From a checkpoint of a small image classifier: 4.43M parameters, 24-pixel images.
Rows from block 8 of a small image classifier, named by matrix and row number. Rows with one number belong to one channel. Each number is 128 + 32 x the weight over its row's rms, rounded and kept within 0 to 255. All counts start at 0. Numbers have three digits each. After the name is the row's rms in percent of the matrix's.
After each channel's rows are labels from the 100 images, of 14976, where the channel reaches its highest value: "colour at peak" is the nearest of a few named colours to the mean colour under the peak; "top examples" is what is common among them. Only what is clearly more common there than usual is listed. The data: made-up road signs on poles.
# convs1: first pointwise conv (model.blocks.8.convs.1.weight, 640x320x1x1), inputs 0-106
# convs3: second pointwise conv (model.blocks.8.convs.3.weight, 640x640x1x1, transposed), outputs 0-91

convs1.224 107:171171134063122129132140153094071138166115183116064185125149135130098172094113119126124155119148142137124075137102139114138056174138103098151129106119095168120170163109159087091115178132085159161127128102102150131122102147116122091142134082145078149095128146144148152117148090190150206080077150078130108063133126091054082
convs3.224 099:123147107176095065104133085123123118044133145100178093095168119099140146143130112094091121088168150140140106177160093092146140125109158135160136094119113116140108084080116117108110099116110120165115138116120116155039133126135109129134135103131129105134086144070124069160170101
colour at peak: brown
top examples: red face

convs1.460 106:168133065129133101169111120149118121118144127144144150127122149097093144177159164130114136133119094182120196130179127145132126108113159162087121160105178195111083099114104131172119114123134067124182070117098122140178157119064154099146162155093108134127118101157093098068167146159115116091134121144111066069125106133142096
convs3.460 097:112061104183171143170111136124128147145158097176070145041171061151143093194114123169106115111061147129166083145195189172142151138179142150130125129155143083101171085130132123149152134153149150086112143145151149133108113126192118135121103193081057138089154084123166113163070148
colour at peak: blue
top examples: blue face

convs1.272 098:109132116169118137118118105137144134114143183129167153087088124085152114115190181169114128162185158113084136169164175192123137127120135109140160135133096190073148136158152103114173135128110120146138183059154116092109145156111128098198195146146129058135084126169140098161122165133159122126113111129136066111128108167153178
convs3.272 083:132120205158153135188103095147176179144116132168147172105134145165130161126126120122155181086088132131127126161126169119149093140118189129207100135115149116175193157149156101127119096136150160098087090123120148117127090132166085127114081134064145120103108097162132118146132161
colour at peak: purple
top examples: purple face

convs1.208 116:091127134122136101107164172135157118103108162089170131119116113092099116125123132179170194105155176102118108136126146169065127143145114110096117202094154180051164165173134080111197131232141145139102147137119091114088129129096193153161153116084055113084118156112105080176117167140093137087168093156112083128111121142135118
convs3.208 110:179158158112158116117127165119047076114107184097136110086193154149202128136073150103105190215162157156118136128108044155180097115166111113108164117165122124121151160102166092150135129119163132140129127170109117133079141134124160134127152195196091165218113104135139166120162096
colour at peak: grey
top examples: white face; red rim

convs1.344 102:113121145162106131138121137194143144151111177149150142110105121160170022148144134100098147151182203106106107155149131224104156120110100148109121140079056130152108170101143122149115129097160088173118160114176126102095143171158121128187132172090089121140146100126144089179089108126133159087121133119103104161127163101159161
convs3.344 094:135149184145137161109126085137236187180102126171157122187145148137078138164189123125143098035123164128159129122123184130041092133116157116149132124138172117177172133149103147089164146145096118127158145141134150137144133128138104109130155138041129115069108142146150104166107105
colour at peak: grey
top examples: white face

convs1.276 091:174145114093111116125140159120123137159113090148123114127126170103121095147162125075139130129114171151163112161132150219140123100104129170098145099100178144143109134130112154165095133141126140104142050099117109141171156094064142096094168068101147142147113121145142129105099137144141113139138137130023146069163125109153094
convs3.276 094:114146138184140124140112177134144127169106139080058075124109154120157119159149104145181179131049141150124086098195094134128137115150129131132140172187149091097130195160100094152142122145125108055110155117109120153158099120165133150138139144161140134124164091112174137101051151
colour at peak: blue
top examples: blue face

convs1.630 113:112117138107146104145131161146117067132157191035183167084059130113102111158181145108084154129121131132097142142151160128113167148109092191129127088134143163110150106095131146118184141158147153113120142123181090111117117132080105111191136163099118078095075122207109066184085150199160106142111127096111099149104068100160095
convs3.630 122:121161154125192139157169065112212161125130162152135175101109126115167210048145119134150144076150135100130108179166136177127197131115154142165141129183134106147209187213096099153090190182131096101175131132156147168131117133115113129141135099098130146197115211125176142181113150
colour at peak: brown
top examples: red face

convs1.68 102:172192174106093165136123057148029112089125132179085168201180146088129154099113112093133105122128130090150044090111090154126120110144139125161120172126119116069142089130119125110128121142119099101142139118095110139136157155151118118090103107107105114109143163129142135140151178117128131110125104170080164126103136148127141
convs3.68 098:146159125081129107129184085086194150124123131095088074100124110148160116055125121099121116081116114129125125165083117077118110112167082131143145171161111106093097114145127147223139108172120182107140171131147161251088131123104110098140152144180127164144165116118150137164156175
colour at peak: brown
top examples: brown face; red face

convs1.177 103:168133131132134123109111150090142134160124128099192125131134134116157085090119125120073174106191142149147132090101168128133127153104112067188165111157132059161100104122158108152054137105157112199118107160094115090090130103175128050141162093117103094114145154142119098109167062180118139101116094167127119079117144175070137
convs3.177 085:137119198159031123148140099153121096113156183103100103145071103116136178139114143084194117106137206112032093109127151134116094101131166114172121174102134137088108100126115102135120085072142154103068076118085073157077127132070149152128105102096119167139089136127140124139130124
colour at peak: green
top examples: green face

convs1.541 102:126104131123172171094191137133158031183132164087145170121086177147089086113156107103129169076176148142120101140176160097141171111119083148131123093129133139105117140129150073128096142143086163164129155125165121120098044111140116159138101157155131139108138135132156105123128128158150113163132118030161101120145129174126165
convs3.541 102:141120165155135173147100102132092150081160135143168145115119111116111161076131138103152133085189142110133148166105081125135148123135103123164112127056120100113153144096130101150104133113113098157077124121151072142103178163172130112129109131140131160100038176114132104089176106
colour at peak: brown
top examples: orange face; blue face

convs1.7 102:142115118113095154110136119202159134170098162109129160183080112114207080107158106115125097113193185128087066093169174158111123115097119122110191112151109121134142125099091155120138160134120074151129179084133175057129126199153128087145137160136146089144137144173093071139124124120136129182138161161110139172095125108167134
convs3.7 076:133101098148099095140106125144148160117096162102092103077126146107079145200139121116137075054160093148108163103196156110098156116138145139020115068140173137113114083159131141172140130150096132118146129106147096182195159122095141159146204097111138057092133169135111098130102118
colour at peak: purple
top examples: purple face; red rim

convs1.393 119:121079107129165157147174153180150104104081162110136145123103137125128169118174086145129184118156142057144157135151133172033098132161072115113135158116166128069169130187147097138201117179097144160149149099192092080153148131129138119191131144102122061120140148155115176137121149166136141075143135140097034133118114130144140
convs3.393 113:129079168129144080143151106134161237127110126180093141135066128063125122099135126122097172095119158122123134142134107111191140138098117127169091117096132091110160136126142080062106101129095135108100137116106103097026081126122108133207023128131181113163118112120118058151124095
colour at peak: grey
top examples: white face; red rim

convs1.401 103:083184162117144136131127132173126125080132179116132167153085168176163153152094150111111132130126127147046196137174103126132119057128121196101119101110161143109118123174079144162111163091073136124127147101106102099128158204124114123094136188151165117124115137147162087144129093112141157127111159158153115160150082111120132
convs3.401 106:121151153098154112131128088137105127135135160132138138131164162117101110090118115109138195127079135118110111147164115158065174129134180126158118144121146133202139079183117108091189176188135131138151105132138186128125113150113117134114142159165130122104105133148122161184110129
colour at peak: grey
top examples: pink face

convs1.506 108:172139151070103104139099120141065141079155139170096155137122112135174135054148112091099068146139104129073069147135092129135064108177121166150150155127077096162176096151130134155134143113149086141152163097131131104162128188191163126193124091088121129165153114151138130141144134142151155113147128185122131142142115136113215
convs3.506 121:195181154118098159183157131131148098166113179115144069131181141133161132149146138138152189117117102129142144149153179111175164107202134127170146173128128133138116158120156159199152153162145110120139155153124144182122146099148155109163185161193138213139156137159138099154122156
colour at peak: brown
top examples: red face; brown face

convs1.608 111:151142133122127171108133069188148123154131188100193135151098122131127073114106124027144119142148177139090085118155134137099099165096141157129111102125081138141110146160178114129120136098202071208144164106127137061158082118152149083188091168085115153158136144187099128176128116129082139117151193154147123188147112143144176
convs3.608 123:109097112110162112115143041140118090095089140114113197095139150096082162157129132117104023026124106124128113163141142186063156142081194123104144128149087137097165131167123141109079134167103169090140086129153089138122108124120105144119129096039126113059125130113118158141076126
colour at peak: grey
top examples: white face

convs1.332 096:156155074112097071188136151135106123151129123116157113137136121093122098161102136086090113174116144140125111176145135135165121124082119133059132097136091121173060128129110154140086105127140078130161080115119083145179129145113151138081141098105140130184138117143096136091112131142107093164143136149018149089105144117141092
convs3.332 112:123147118172144087190139173134129158203133141130055098129147129144160158155139114142173116156062172159146095152183121137168120140157140120129136189166140122124141153147115121135162142137128168056133142129081139142124111108171129158159131155154130147167155101130165139116041186
colour at peak: blue
top examples: blue face

convs1.41 103:071096102068106130159154195106148103138132078140090089091133136109156126208094132120078124121118159158139136150176184125189108148130159082086113112156043140190125116144148144098078113184113102134158063174116122109098137131097132145116142101139162096165121162114116160115112116155116119164135183121070093116118121127126148
convs3.41 118:115193155166131143158134171134170141202138140125089105148156138154211140169146113147176156137044151132145098128180151138143168127140098128155156161165161105150162155179081116102150117132158139060121138124106175098129108138133102156187160163161154162167174145148157199157063173
colour at peak: blue
top examples: blue face; triangle sign

convs1.504 106:135141111128107111143155127099129167091096081166178147108122115164098096135107117176137140155146153126129155116153114163110107127106160054032131140119126172152139145138115086187113154190102227126111087127151123119160157060177158117142147072077124135079123115162112116111080124118152131131116173164103137189101103117125140
convs3.504 103:112127108086057131098120122115152143169096107098073071168098094095087077057139115160142087082091126134177100086111111103043077125184105118096124213150116133152036149142103107141185130105099094089143122113109123145102107109107108143090072113138080125097172167108102101114072139
colour at peak: blue
top examples: blue face

convs1.182 106:149171105105063115171101086150094149099141099170086076149134159105150084140146129127120151111108145114110101096121204165131158132113162129115170154112122111076122128152116086117156152163188112127156113099124199154099137161156079162112117193156140062133115152091156111041139130103174131097105157146099066131143067127091112
convs3.182 102:110140144111089087173146111109154134188137120070141140105120136155168181103116121145161207130140152127167160104199101164204151104145103108154145156168125111144069206179115097110149147102144145160148157133125178134146129138059166100147115132149128204166170166219129142081136114
colour at peak: grey
top examples: blue face

convs1.303 107:126152169112174123128194105098119080126116175116147158140129171192118150117173088096053172109152128138139125104161144087091136148117155054173128092143105192116126147111143089133168138077073139169125118084165120128145014142130148117167137162119078149131113163170121132131112108170137143140076159072178114125117092130127138
convs3.303 119:111086183095108072099148093128143123130124131133113127178103145125126156064120124137130174133162088092106091133096097140085134125120158133156109131133121111083099128143101095071145171134051119159133108132133100066095098125131109123118118059105109166132077154152128108135145148
colour at peak: brown
top examples: orange face